Rows from block 5, named by matrix and row number. Rows with one number belong to one attention dimension. Each number is 128 + 32 x the weight over its row's rms, rounded and kept within 0 to 255. All counts start at 0. Numbers have three digits each. After the name is the row's rms in percent of the matrix's.
# q: attention query (model.blocks.5.attn.q.weight, 96x96), inputs 0-95
# k: attention key (model.blocks.5.attn.k.weight, 96x96), inputs 0-95
q.56 101:112140121186202113202081056148159102127065160140088131117120132113096090087122150157142137118123136118102129101144152144120096098138124117139153132141106125124104128168091156105097190163062157054080075173178111099074113166130146088133137163117165140093088110118106135189105104144145113071
q.57 104:145159096110086128143167110176069149115151100121146133167156143112125086077156173131104205129167120122098096143121119119142119074110187187091125177127128135110170122132078112212094132103127122160120119153109078105159109153060156140121151117147117146157107175159092161115171102061065182124
q.58 101:097122141154134108108186092160079137096107105185124136078147100157142097156105143109062117142098095163145152178148140182127126091168145161107097154113058111089090123184107105155061151154158148164141199134151095104131061148171113155140157149211109165143124139133136110188164111124120106113
q.59 111:102110141144184169159085108178138049134121156132103143111125160122140160077148119191146103111139110115163089073139143115111117130127074076145165124097126172086162130166127181097123174144075124112120096231145114113070119079190080096138139150146099096104106106143148102149169158135149087139
q.60 107:117085191112103085119103162108162090113120112180166174115129084126157168120174149151183091089140135099185137110140088098119118169081077100140142108086139174126114130154201189120155128121140143083147125123139152133079180135141079133105132167183094092073093096110155113131120153199165091141
q.61 114:102147156081112091086121151170104186113132102180177165071171085157133141125154118104160142120166086089154105148093126149143113157099107086096135104135120103166123161156171086081110044161109121140192150070134126125142181113163094194117128104189067122088123125133121152126176092156136155133
q.62 094:118144117155122073162126142117151157106167105134173088209145144112048138162178108119153169091155111054116139125123146126146172184133177105157110129138231171161128115094137083206098116136125121136132148147128101135151106126095166147086122117039114142150128140095132124091107125176116158127
q.63 091:142157039171070164145128106120080109180119157129115140143142182080121134132138075178099118125113152152072128162123092096175142142115155123168152164112161083167115116126067033139124154140124120115053123116114178156144120160112176107121127152083109125082158148066172143156117137137164153142
q.64 103:139124130134126148131104124043189143150219117117104113125094208123160101139137108099137142145147178128131099135098110074175126194119112127124145127094081158115115176161128107092152147100144067110165070140110165135117197128176150146137113144101138106085183068173131130117121170123113158193
q.65 101:151170090174145196131136091074133076163139171098137149144146200127110104117133165116153127166132146153090124125151134075074107132117193112122135099170122154110110089101064104150129162087174099078146089155148092105116078124145106118048125148153186151154100145135099123172078077119083148112
q.66 093:100125168126141193151141166145167123137212108111105138129082159138174147078105144147112076123168136047131115148101154155156061147074126095112161145105129166169095114140097132101116131067114123086112100106099105101108177116169073115120165197140151154129149186064126133141136086163139120166
q.67 095:138137123106131127179116129157164147099146150095175118102146114146120189092134212106090095148127142118114156110163145157088117114108131135113142053135112131062163116137084174098118087166125144125105193151189096154082075133094133158140153148101106167132116101176151142180109035174107151074
q.68 105:117140157112053140149102145146106124120138105110125075153065135100137188130128120123103130161101112120096211164132174120171160144121132111158136091143080082107130098135119111106210148131119116141102116171147179116105125155064175179138113136094142183109199096140106112073121117181153137211
q.69 108:103108136118071199184134057147109131155112130092153038172126138120106200087139172086108083126088119166104129124117145149129137119135170157188150148143122075161093123100087115072090154101168078097119121127140141107149110133160139219123114153142128192148155128104132119177125124134139166128
q.70 087:120118121116104151180133075130132149113107169115119107122135130132132120123134185069090133171057093141070148083183184173087174125132172171177142078173136114133097134135080146122140095177164145120079191126147118127161092129140158143091129152132136191164067152129124142155158107198072104134
q.71 084:137067152107110115121140182156082164151170128129093084088077081130124144131130113140111179158119125102100172105133090142152128096150114090155112161116135171136120182111148144072129134141122143198074135147103122155125153156063150139188106086128123131086148079139175058067143118181209118160
q.72 084:092107108139158117169142109160104105148141115140148129095080106123133108139031083141135106194112129084079118055137125132077135131150035136126164111086142153133142104128130142099065118149163172105109158123162088139076157142182155136179153139121171127151174105142073107159139103136098050125
q.73 108:095080095141104073149156079136157154084059116221174104116168085182157144136198145157104107180175114098161118087096104158092103149146162158096125178168136123156115122144133092134093124143153151198107105080109094109148147116151079094141128114154114089151121120105118131148144095137092129070
q.74 103:137085147113148121120118128143136121065138125140152131102166047137097110142098183187075118167150138085181103146141160135075082135148146112120108106152107105136170106128146160118092109170202158130140094145126098109073069142142092136132129150171071111116019117156122158182129079162163139122
q.75 092:128180141107140168151159155140143140148160152143109105076091183112188118106151108102149078146098131131109159151183157104124133138140084139170128069060116091098130119127144078071105122151110156059106122097111151131101167141174142134178111130153115183136217107098127112137184178151128136208
q.76 080:113114146162166079173153120198140126099146187102156144111118132122154141138138130116139144133142087085115094156086116106087099140106122170132127155202130158126118152212117153153169148080199132161112130204110076140130189117126089078123118102098148074154069101158100140161140108115100115057
q.77 091:101160177162111138078132124105121116174151106115102082144208156138125119145142113104111127157120144146127103133124130047165149148115165134088080137119109077084149120104112125211091087138160078107181087091094222117158134105076079135083094136106105145098171113106113152095134167087146153148
q.78 093:128168144193111170138076109089106179132066145114101113101172132177086117150113141087182124153098076100120146181098138166093135123119151175128095085136177145097175133116135157143131129171141163137105128096138168109146090162060170155078121111135101143129094180205143159170094112135098152072
q.79 101:110134132090143127127130145175168118114151112072152091107119124123186174110097127162141112147123091090109121123162195174133129084117132153096145087058117099158096122159088126090158097160117163124125152102114083151110062172168101180146144190191083210111161130111152089139143111204145109122
q.80 111:085119112100107104083130130139210180067090153153180130097195091177136126142119166134126064141161111128154062155119150140134038118108116099110110146088159114143109156117096126115083128121092125141088120128136145140145137134180101063085117200192107124111116157107131131166151106185145124163
q.81 094:114142131179134144081108147177150127143089164135125144077116104116161131129155107178143066127213115129157139166150141090108051078115115123158124137118081114084145090135121142091131150159194195086137120143143137136133151085142100176118127181215136103096098053150151085153112117149090149125
q.82 103:064086109124103077177154119212140155080108130131124130117124130160154052145128133150149128130179098153163118124169142179101051141105147094074081148103142122126130126148137196068146089140109125093124130124163143141079176135135159079143108171155073092111142096151073100107176161109100141134
q.83 114:084091148084142050126133161204158134113150129117179152082134106112151083123098181135185133136208097112157118147151165164102053141173094139107098157112122111105148179169151195111115125147114097169094131136152076159084121090129118110105178194126144083121128155107115110136170114107138132114
q.84 090:115118106141060169101096154149100142234125120117175070142131093113109158125099111125080067111114095159102145132170134177135163102125157098139161138106163085130107084145127123101126147131157107147149174112136074130174086163182167115092122082178077079130124129111159154183140069082108105148
q.85 104:141125117091161101179137163124140106115075152153175121107150121155170077119127158106123084103173181115201078111150108093082111103119127085172144085105135151100174070127124172157101061118118147086174072151104141104102083130156067153102190162197162135156127133137147150159152140131127166117
q.86 095:111083088079142099117122120133175138099157118105157137119123117081185089198139129128121137101134121093056123178189129156065088169176094126132150152060108117094155138143088089070128120072146126108117136141155150146134118085108080161185128132186137107096191134113177133122165120107114087181
q.87 090:097131149171125137146106121125116152150144114087151034185121099145111120098083205135137204166112145129082151176099144062124087110147149186086089155155116127155138180131131131169151110150139121224126155102184113134141142120105125102095083140134043119139112128108152138135127107171134112087
q.88 101:156129151144134145139135059157087131087133107115086106175103128162091119122122149073140213189135153130086109180070122183155152132139184140078110164116118089093116122111108119198138141149159107175132164084159113141172064118081114144105100151060079135128138162121099178136142115163165156138
k.56 105:150106194160160165165095128143124104096147095158122153123122170108121045061095108126153106109124106191088162132103121116139111131101146172131140087141140150135134125119162141090130174151134154112167103103128150132105139205126178063130124099146169118122071180199054111151098182139098184109
k.57 105:131110074140184159172110090083094155148201188094194166150129190098151096107132138156136138140114122147138116097126182132108121102119155114151074147078147134108107105079034129142102121133107158103093112167064086165143175110160150107146099125124125150137153107130092177130181132097093075121
k.58 091:073107111151124170121115158067157082146165122158117173177100160103101125105099155117138093123108154099132123109131099120141137161178097071145192098166130113093077118081097171098157144129177076114164153125117066142109133191144111108160127165133157164088085078110129137142086094201121091190
k.59 115:142114143137123186148082180165094090161100119180101135101101137144164115078095067159161054137162108145099071125085113094097130096100116168134154145093152123160129125184133119072155141129111140107145085152171144114139126168164171060149139067092141122171102133183097119174070143141081150111
k.60 108:160126119138072158146112221167103099172102074138110092090117071152134180103159085071115136121130158144093127154161109112145145170094120197125137098101126118140110173113170109097141127137126118138111164074165171126133100118181097197144158112107120106180079134164158094097078167174159106154
k.61 113:148139115109107133146171120127135139139147119130116063145138058106101206174179095107109154083166144088154149097130114133156130151130123134166144140181126154140105117108171126150180155113155076128103170109100100174129140090108069198159114106110138141118146118080193120035154101162141048103
k.62 092:089169085127111136174142111137129165180141164099136075159189112137080149165160148139122156128124155122075153118147155174068140115052192157127117127124154105108154134091156129192129095123062168150118141135112151156212128110156142153055105099140138149194124140132105146081135119085095123081
k.63 097:090109128079136078075103101119082094111127144127127064127074109162156061160146159158126115204113099137174153121123124125116116144205084112103153171162137189103136136150110154151155143133165107170100162099154097174129158137062129138079194115141109095132152155135144106079133158121052158136
k.64 097:174173098167149133102114161064138144169130118098033142073094131134073121150080097105150132128128094135118118093163087097113145119097124120211093159136091147148179139173188140148093103124106097147146138153114144096133129115158071186142114164152163094119152126103172152151158090089108055121
k.65 100:151119117153099156086126161084197135151157108069163102186085155080150128106093133133134140142105188167097116128139104060150146173147166111134086163155088151096109119113045099163098175123175138170150133168131137127177163108118157154138108112103128136141186074118117154147185119047123128141
k.66 094:117158095091118131081082141100142146138104108161141148175131180083112151116141136141114110143150118185115117129162129145100139166156111144169126192089120143150205157136093144090152108108091136135136166151077162079137136048074120140122134073107099119143196101119220143057152131066116154142
k.67 093:113132120107071162120097082141125083137085164125171134187059123101107162099139098156094089078076116155120099109140114145190057149110143191111155126121177105156113149101077105079120160110139123150121151150146143175102165195166135087129096104076099127142130110140097086136143085131138121211
k.68 113:136123068155220105086148081165157081095154135145135141115154134145095103121146134082179143107143108162139103113114143142114096076137152118149172140108138181134132189172130124166145112086065146122123157153129120124143117087146037102064175117130152074143066171108109178159124113143113069121
k.69 104:093147105159164130073092123115162088115132183090172105163146123111087110167151115145156183104157129106149077136096090100124124146114112142117112199118136155160126142127109194182186102087064094145155180181105140143142175073137119148068165101131136097120127175111139171092162112157083072151
k.70 082:107096155130123154079141147115099074137115130062124136174128115097234138099157117128156174128172108133156134073124099132154093106134115194120157134139159095100096178061086164157182166071085127147100141106151109110171134180146101102105130126085115135155098154125133091114126120158039143144
k.71 088:130121149116190132125142137166160145124099186204139146093169093113108136132100154134157106156140119150128096076107156207134133104095079153149130105137157157162104122163160114150177139132122140112127153076124135109124053124133065082090195190142110104119086191157135164162103118199085111089
k.72 082:135083192151168150147046140053102105114100158173111120126061159126131134131096104128090098103164149155150144100096106080118207124133150147100182125149091140161156114104163098157158162127047135118137162131175102085115137155108154153153164117135066123095077096173159158099119103151143145118
k.73 111:108123164072073205203093143210090102142137122178100146100126091120203120098113117123110123145125137086151124135118130171167127069137073154138106163143176107065103124108131154127183137136104153116133187134141119173099184156129120128147114063134096172101137160107101117109120131148063126135
k.74 102:159103157086059139146122127185060123159166133117175124179090126110138100132128149182103130100091098167133099106160126120173084142163100175138142116127144115123093148149089140020156171148119157172152172130117102111139121143143193147197107068076088168119132136146070113105122131105108141133
k.75 096:149128135182214137064104143102115115123067131141121112120167154151078129111093086122195154135159112096158102137075090131141172134087153153101148161095114156114150152178169127188128131104068120210073121092121130101163190106115146109148133124156161078106096146099188115091126116144145116101
k.76 086:144105121092049141177098160112141133152120125097091125159044137103161145119115136128117143148088150173125131084098192125130160202165107144131169134124134089094159152140109125080155112120122124046169146127145180122077125184149116153169093127088128186099193095130123110191149168169113143126
k.77 096:124169071193111161116197104111126195092160110084086137159155152142170092136112147119166125087103102086099122153134151106117122048119123151155106123100124109121105127136135146115080162115112136141078159137122153183179140123151158112049067135117177055163144171121084158146132114099118069137
k.78 096:148158153117103124120205144146125126111146127108121189151121141125125095097111149224096114133123141142117142120070174153148033129167144172106127081151154117094075173116129123131140134117157100168095113148177069144096159190137150082123104147188139096204142195136074110138123123109126129137
k.79 098:129110135139087088093093136156097110104062177146187090133156145180132162107183091123098183101151130190128114157121114184143123121144085193150170158149180162161130136116101119139166109111069131157121123112149121110155129089112146047099120104069079109166121177072179123096156122118161125114
k.80 111:137091099121164209078050088130157118087180105134158157100119172150152139187117147089126129150157085084136122155144171121109082118182133111088161176138164094125080133152077156155132136136150143147132170144115069145176097079157131124092216099149094136110112143107114158155123100104094095145
k.81 095:150199122100144168060057129104160100084159141078103150107128167142181129120155162148188133138135079117116105154126136127131060108104067125094114118108207103116155108173118100038123178145105149091121110110157109137112142114154161140132158079171139106134127139149141111063067105153152121125
k.82 098:127139194150160164127095134131135142081184091091082149096119090164103098147115122106194155156147101110122131192109122120080104088148129153073144114165166085139130086124111157121134123059125101149139121118154100187185125142130056128127135088134129080117042086146180124153056100162129118137
k.83 108:097118130162126134060167138136151157111124099069112111142144104188160071104128130107178146177144085120113096135138164111115107118112142185130098128125132089105155149130110182107095080181165114186122176155173073221143132113135098118071064118157119122121074133136149158103107071165141083109
k.84 094:223156115085130128141129105128099121158086155149097112129119165135135180084134104122110147136104137062103115174097117184136110161119118101096147077143140202154082127087110115122116137132127128077176130140088149021155124149145107142128195088143122146149190116170114183158147166149126097084
k.85 106:126088121071137116091144144126172156126115070124190131116098127131160112105118081045118134076120114163108094127149102113111058102158184114076163164115159093187158139164129147099150131173087097170050135096177134162098153139192175126144100128139103130163113157100185102135150086134122137106
k.86 099:094153084132115079064138128126112109087125118137126177108179111145096114175168140149154152087128098094093097124106125200085098122130132181139116143124148166136120188092145156138120115137184098122137140113132102192160144113161116085092104104193133084121130164168076142043215157152093108135
k.87 094:127199099136061183184104112097113096126136138092114088168146178165181139139072154148095169169110136132156110141158153108152145090086157059164115142094153106104128078079085119111146124113135157095168142129055174145187154080065106168120111143120151136100126100170092107105125117099108143124
k.88 100:131125125134043150186104137116098155128119131174097061180135150163123151147184133157103148142130163149133176129128194103164131101176161068102092166109112113130178109083121136173123126102168172088117171130074130117137127133063096145179087177113149146094147062135130064115127114141100158149